Weights of a small masked image model: adamw at rate 0.001.
Rows from block 3 of the encoder, named by matrix and row number. Each number is 128 + 24 x the weight over its row's rms, rounded and kept within 0 to 255. All counts start at 0. After the name is the row's rms in percent of the matrix's.
# proj: attention output (encoder.blocks.3.attn.proj.weight, 192x192), inputs 0-31
proj.91 106 [172 118 125  73 122 159 111 152 105 105 171  95 200 196 153 151 177 111  91 168  90 159 133  86  81 175 148  89 154  88 110 150]
proj.92 067 [120 139  85 106 107 154 139 128 109 132 118 119 177 108  98 117 116 102 118 115 137 105  85 128 144 107 113 113 151  73  74 144]
proj.93 140 [ 87 108  78 142 127  75 125 148 145 141 128 159  98 122 114 129 119 139  95 125 149  99 120 173 173 124 135 118 123 144 117 124]
proj.94 106 [152 127 123  97 170 155 151 132 112 155 120  93 108 151 142 151 135 117 125 149 134 159 110 114 111 145 148 139  84 122 118 106]
proj.95 073 [ 87 120 132 158 106  93 140 109 167 102 152 158 150 105 110 121 111 145 127 124 143  81 142 171 139 118  75 133 133 140 135 121]
proj.96 114 [127 135 118 121 118 128 118 137 110 117 122 123 133 125 132 169 143  94 134 127 127 132 136 138 160 132 128 121 115 128  88 109]
proj.97 078 [116 126 124 138 124 124 149 150 141 163 125 144 101 128 105 128 108 146 137 123 125 107 146 128 133 103 154 115 140 131 145 147]
proj.98 089 [ 93 121 122 141 153 103 115 120 154 139 126 134 134 108 106  96 106 141 135 104 153  90 125 154 135 112 123 145 122 132 148 130]
proj.99 074 [145 143 137 111 121 136 151 124 102 156 109 105  96 131 151 183 153  90 124 165 128 153 125 127 138 155 150 121 154 112 111  81]
proj.100 080 [153 165 152 118 139 146 104 118 111 157  75  94 104 127 160 126 127 100 151 141 130 147 108 102 112 123 135 144 130 112 147 122]
proj.101 109 [196 111 148 104 116 181 172 109 102 112 129  92 105 170 182 132 144 100 129 156  97 170 111  78  75 159 128 119 124 133 143 146]
proj.102 090 [118 125 149 143 129 163 135 123 109 132 127 118  97  94  91 112  81 156 142 106 131 140 150 126 116  75  90 165  77 148 165 127]
proj.103 102 [131  97 121 121 111 124 150 140 133  95 166 115 143 158 118 143 128 144 130 135 132 134 149 124 105 149 107 113 139 107 121 138]
proj.104 077 [150 121 110 142 140 155  48 128  95 117 100  95 170 122 127 125 149 144 154 117 130 167 115  89 104 124 136 121  86 184 101 130]
proj.105 103 [ 77 112 107 149  86  84 141 117 182  83 173 172 123 108 122  62 116 144 129 104 147  81 111 156 127 105  81 125 122 127 159 176]
proj.106 108 [124 130 155 141 172 131 127 119 102 145  86 111 176  95 131 140 125 139 144 135 130 147 147 139 138 122 148 151 118 129 120  73]
proj.107 099 [ 90 160 128 150 156 111 111 128 121 182  85 142  93  84  90 142  95 113 154 109 164 107 134 166 187  88 134 151 137 112 118  82]
proj.108 079 [120 114 152 130 138 124 111 121 150 114 136 123 153 122 110 115  92 155 144 105 146 106 132 137 118 129 104 152 118 133 130 145]
proj.109 101 [149 136 139 112 147 160  92 140 109 162 105 106 122 132 117 161 134  74 133 112 112 135 121 117 151 116 156 145 140  80 125 117]
proj.110 124 [102 155 146 157 119 118 143  86 150 120 115 151  71  79 119  88  89 167 165  98 155 112 134 147 120  78  85 176 108 147 165 127]
proj.111 083 [113 162 170 131 127 129 153 112 136 163 137 139  80  99 107 141  97 134 168 100 141 115 170 135 121  92 117 164 120 108 176 124]
proj.112 096 [138 149 132 138 154 143  85 155 105 178 120 123 102 113 117 160 138 117 109 147 123 145  98 134 153 110 158 151 130 122 151 107]
proj.113 098 [108 110 119 128 116  95 106 152 161 100 177 154 115 135 112 128 143 171 110 134 131 114 172 163 143 132 119 110 129 156 116 129]
proj.114 140 [129  99  77 127 125 122 101 142 121 132 136 113 126 141 124 110 132 148 123 136 137 136 113 127 144 144 136 110 116 136 109 127]
proj.115 108 [139 137 160 115 140 149 119 110 121 124 128 110 147 131 126 118 138 128 147 123 131 148 142 112  92 125 117 137  98 115 121 134]
proj.116 102 [132  82  98  96 126 114 124 130 132  95 154 119 159 156 123 130 133  93  84 138 129 130 128 137 134 137 140 121 153  92  64 152]
proj.117 109 [174 145 147  94 154 180 134 127  89 149 112  85 112 145 139 161 146  88 131 136 114 167 122  99 110 137 138 144 101 117 124 103]
proj.118 100 [114  83  88 129 106 105 153 144 151 118 167 126 116 149 131 112 133 149 103 127 131 110 128 133 124 148 123  88 155 139 145 167]
proj.119 081 [145 118 111  93 146 119 131 125 121 163 142 130 122 173 157 167 151  60 102 157 115 139 114 130 145 147 170 121 141 100 113 128]
proj.120 097 [139 121 104 137  89 118 142 129 125  91 165 133 148 135 128 144 141 131  99 128 130 126 143 134 145 136  95 110 179  95 105 131]
proj.121 074 [143 140 139 103 132 136 150 158 102 161  97 108  82 133 136 184 131 134 115 152 125 149 134 124 149 144 168 125 130 130 151  89]
proj.122 135 [121 121 120 143 120 124 104 123 141 116 134 151 140 114 107 103 116 142 122  95 131 109 125 140 142 113  90 135 116 136 114 143]
proj.123 092 [162 133 108  98 171 152  76 149  87 160  86  84 172 145 153 147 160  93 122 141 114 152 102  96 139 159 195 112 134 121 102 111]
proj.124 104 [181 128 103  98 124 171 102 139  87  97 138  98 167 154 169 144 170  84 102 136  90 152  94  90 112 154 127  93 143  99 120 142]
proj.125 115 [137  94 110 133 118 135 106 137 134 108 140 111 142 136 124  95 128 152 121 125 118 133 135 106 117 129 118 108 130 113 122 161]
proj.126 079 [116 140 155 129 129 140 114 113 157  90 155 156 159 115 126 130 123 118 156 103 135  99 144 143 129 133  81 138 184 101 124 121]
proj.127 089 [147 153 165 114 106 147 135 138 132 141 129 139 129 134 162 143 159 119 142 142 103 145 130 101  95 130 126 115 126 111 154 159]
proj.128 122 [158 145 118 114 119 171 131 137  97 152 106 101 129 133 117 132 130 111 125 136  96 148 120  93 119 119 143 116 131  96 133 150]
proj.129 101 [158 108  98 110 102 129 129 151 125 109 159 136 109 169 139 153 162 111  90 146 121 131 119 130 151 173 135  97 136 135 101 129]
proj.130 116 [103 150 167 128 163 102 116  93 148 141 105 133 124 121 123 123 107 116 159 118 162 117 146 152 133 112 148 169 109 108 139  93]
proj.131 089 [122 124 161 141 118 120 152 114 145 109 144 152 124 116 127 117 117 157 142 121 123 117 157 141 115 121 104 143 123 144 174 132]
proj.132 091 [134 133 137 125 121 134 110 127 122 154 143 119 123 145 146 106 132 156 151 123 123 125 121 118 125 131 120  86 143 101 164 140]
proj.133 080 [140 142 157 108 126 121  75 135 144 153 125 130 127 137 141 138 158 127 164 148 130 149 166 135 122 150 140 121 120 145 120 113]
proj.134 107 [149 123 114  84 127 130 100 163 100 152 132 118 126 176 143 181 170  81  83 166 108 148 109 122 152 153 200 102 141 100  86 130]
proj.135 088 [ 81 128 135 182  98  87 157 123 162 116 114 170  75  79  88  72  90 143 138  79 148  84 159 164 149 101  95 140 130 167 148 142]
proj.136 085 [109 107  73 121 133 125 124 135 139 127 145  91 149 134 121 124 115 145 132 138 148 123 111 116 131 112 119 118 117  92 116 145]
proj.137 086 [114 169 188 132 134 135 200 107 149 104 146 153 130 109 145 154 127 126 130 111 122 107 144 135 108 105 105 163 124 151 149 120]
proj.138 087 [159 127 134 122  79 149 143 120 121  89 149 126 138 152 155 119 138 135 124 143 102 143 144 102  91 127  90  94 201 109 158 172]
proj.139 082 [134 158 140 134 153 142  83 139  97 144 116 121 122 117 123 139 122 133 142 113 117 144 126 121 141 105 133 137 122 144 162 109]
proj.140 094 [146 146 123 108 177 137 122 149  88 172  82 116 104 144 136 149 145  96 132 149 116 161  68 124 143 147 169 140  75 114 142  98]
proj.141 108 [ 80 108 107 160  95  81 176  96 168  88 124 165 135 103 108 103  96 117 129 106 153  83 140 160 135 119 103 147 153 118 111 136]
proj.142 086 [134 161 160 134 132 127 125 108 116 145 106 154  92 113 127 147 117  99 146 111 127 122 139 150 156 101 104 163 108 100 173 105]
proj.143 106 [153 147 168 119 145 155 107 124 123 115 130 133 135 134 149 116 152 126 142 121 118 152 139 105  93 128 129 130  87 137 161 129]
proj.144 132 [126 167 193 150 187 146 107 115 116 162  83 135 150  94 114 159 116 122 172 109 130 133 134 137 118 112 140 179 123 143 138  69]
proj.145 095 [136 141 115 125 171 152 130 142  96 178 103 113  96 119 119 154 117 167 137 132 124 167 106 118 153 118 166 156  78 182 165  93]
proj.146 131 [162 123 144 118 137 169 149 120 109 120 135 103 125 147 148 119 143 148 130 146 109 171 120  90  92 144 129 122  88 135 157 120]
proj.147 066 [107 140 135 144 107 105 148  77 145 108 116 149 152  98 124 113 109  99 162  94 151  91 122 163 156 110  75 151 127 102 148  99]
proj.148 082 [147 126 120 126 128 130 129 121 131 105 138 133 119 137 141 133 123 109 102 114 128 118 135 132 126 145 127 143 153 153 113 130]
proj.149 097 [159 129 157 113 138 146  90 114 105 104 130 110 212 155 143 142 142 123 151 138 110 146 125 105  90 153 123 125 152  96 126 115]
proj.150 112 [170 158 166 119 190 181 112 133  81 151  76  88 167 120 143 161 148 107 136 154 101 174 107 101 116 138 158 151 120 147 130  71]
proj.151 081 [138 121 116 107  56 145 165 131 127 103 173 116 132 142 115 131 132 123 103 136 120 128 127 120 130 139  95 104 183  53 129 155]
proj.152 102 [101 125 112 173 114  83  81 117 160 116 123 168 106  97 127 101 109 175 142 108 163  97 127 160 139 112 111 134 145 165 124 132]
proj.153 090 [131 148 126 124 124 139 101 106 100 149  77 111 160 116 147 159 134 102 150 136 132 143 119 118 154 124 173 124 119 137  80  99]
proj.154 084 [114 138 145 128 118 122 134 134 145 101 135 135 152 123 138 107 121 165 152 126 144 121 133 116  91 133  96 108 117 136 122 145]
proj.155 104 [132 120 118 110 114 133 123 132 128 128 149 144  91 141 120 165 133 117 135 115 125 119 138 129 146 129 131 134 163  81 115 145]
proj.156 091 [145 152 150 149 190 171  95 166  88 180  93  82 149 102 138 179 133 142 144 146 121 168 122 107 133 130 152 144 102 196 132  78]
proj.157 123 [100 117 124 132 115  89 124 124 156 132 135 158 101 129 111 122 123 108 107 126 152 102 147 164 163 123 129 131 133 125 121 130]
proj.158 114 [191 149 158  98 153 171 132 134  85 135 114  95 138 159 181 166 172  96 141 153  89 169  95  85 104 166 163 116 118 138 136  98]
proj.159 101 [149 105 111 122 107 133 139 128 122  92 160 106 127 159 135 126 132 158 106 143 122 141 134 106  96 123 120 102 158 124 147 142]
proj.160 089 [103 144 136 129 122 106 179 117 136 125 127 165 126 125 137 109 115 159 140 126 142 103 111 140 129 128 138 119 149 137 153 133]
proj.161 076 [146  98  88  85  79 115 151 157 150 125 167 143  77 178 127 131 163 101  90 136 135 109 151 130 139 159 142  61 165 102  96 179]
proj.162 086 [111  82  51 143 101  99 134 137 142 104 138 116  85 130 147 128 141 157 112 151 156 128  96 138 175 130 126  97 123 140 119 119]
proj.163 082 [112 169 130 143  91 104 106 114 158 140 110 151 110 104 116 125 108 101 156  95 142  89 148 153 187 106  96 138 147  91 140 153]
proj.164 139 [134 159 138 133 162 142 117 130 101 172  73 112 117 100 124 149 135  98 146 126 135 145 107 126 144 124 148 143 107 144 108  96]
proj.165 100 [181 133 146  87 115 185 200 120  94 122 126 113 127 161 177 165 168  71 132 145 100 156 105  85  96 162 140 112 135 104 130 134]
proj.166 099 [141 104 103 107 104 116 135 133 136 118 136 113 126 170 159 143 159 110 127 154 136 128 112 122 144 175 170  87 144  96 101 138]
proj.167 094 [147 150 119 137 148 141 113 120 115 168 105 122  98 135 124 145 108  85 123 121 134 133 126 124 162 126 134 146 146 104 126 110]
proj.168 080 [116 146 146 158 151 116 107 126 139 137 111 160 147 113 125  87 115 127 150  93 129 107 124 134 110 114 126 135  98 143 157 134]
proj.169 114 [132 158 185 138 138 146 105 113 134 144 118 133 132 107 105 140 115 140 135 119 128 138 158 123  96 110 112 168 103 132 139 109]
proj.170 112 [196 145 124 106 153 188 123 135  67 143 104  73 125 143 144 139 143 121 125 142  97 185 123  68  83 121 167 121 143 139 128 135]
proj.171 079 [118 122 138 138  99 144 212 101 150  97 150 109 156 119 130 104 109 140 155 132 124 118 132  94  81 140 111 112 199 103 194 172]
proj.172 092 [119 119 131 141 132 130 176 121 146 123 123 129 113 108 120 127  96 176 110 129 142 122 136 119 100 124 108 133 152 138 164 129]
proj.173 104 [140 146 117 101 168 154 131 147  85 173 105 104 122 127 132 180 142 125 121 155 132 160  98 131 159 147 168 143  77 141 109  73]
proj.174 086 [131 134 159 125 144 129 137 123 148 117 133 139 148 124 141 129 143  82 124 124 123 111 133 139 113 147 105 135 122 111  94 123]
proj.175 120 [ 97 117 110 126 120  85 146 126 145 161 118 163  79 127 116 152 120  91 117 116 143 102 124 177 200 129 132 149 113  93 112 121]
proj.176 091 [118 154 182 145 167 136 164 108 124 138  90 132 144  84 102 119 112  92 136 106 136 120 137 151 114 118 104 196 105 157 107  92]
proj.177 096 [115  84  87 143 111 108  87 134 148 110 159 169 131 136 114  91 124 152 118  99 131  98 120 139 151 131 101 110 100 150 136 159]
proj.178 134 [ 81 130 118 157 121  74 142 107 162 135 108 176  96  88 110 122 114 132 141 116 164  98 124 183 181 114 121 159  88 134 103  99]
proj.179 072 [ 93 126 137 168 127  86 108 109 185  88 153 189 124 100 142  90 115 196 126 109 142  98 125 171 135 114  95 160  85 178 155 123]
proj.180 102 [128 132 152 149 130 116 100 136 138 136 139 138 116 121 111 160 138 142 134 136 136 123 141 149 144 139  93 148  99 113 105 103]
proj.181 092 [157 164 166 125 151 177 104 146  99 195  76 104 139 120 118 151 135  83 156 127 105 152 127  97 111 128 148 137 118 107 117 120]
proj.182 089 [100 122 144 150 137 115 138  95 143 120 123 122 160 103 128  97  94 131 142 128 152 118 132 136 102 113 105 149 137 124 155 123]
proj.183 125 [159 100  96 108  84 166 147 139 124  86 168 108 109 163 143 118 140 131 103 139  89 149 138  88 104 125 109  93 123 123 146 180]
proj.184 131 [119 138 120 134 101 122 188 110 127 118 105 133  97 108 117 134 107 113 135 124 127 120 132 129 137 116 110 138 153 110 132 139]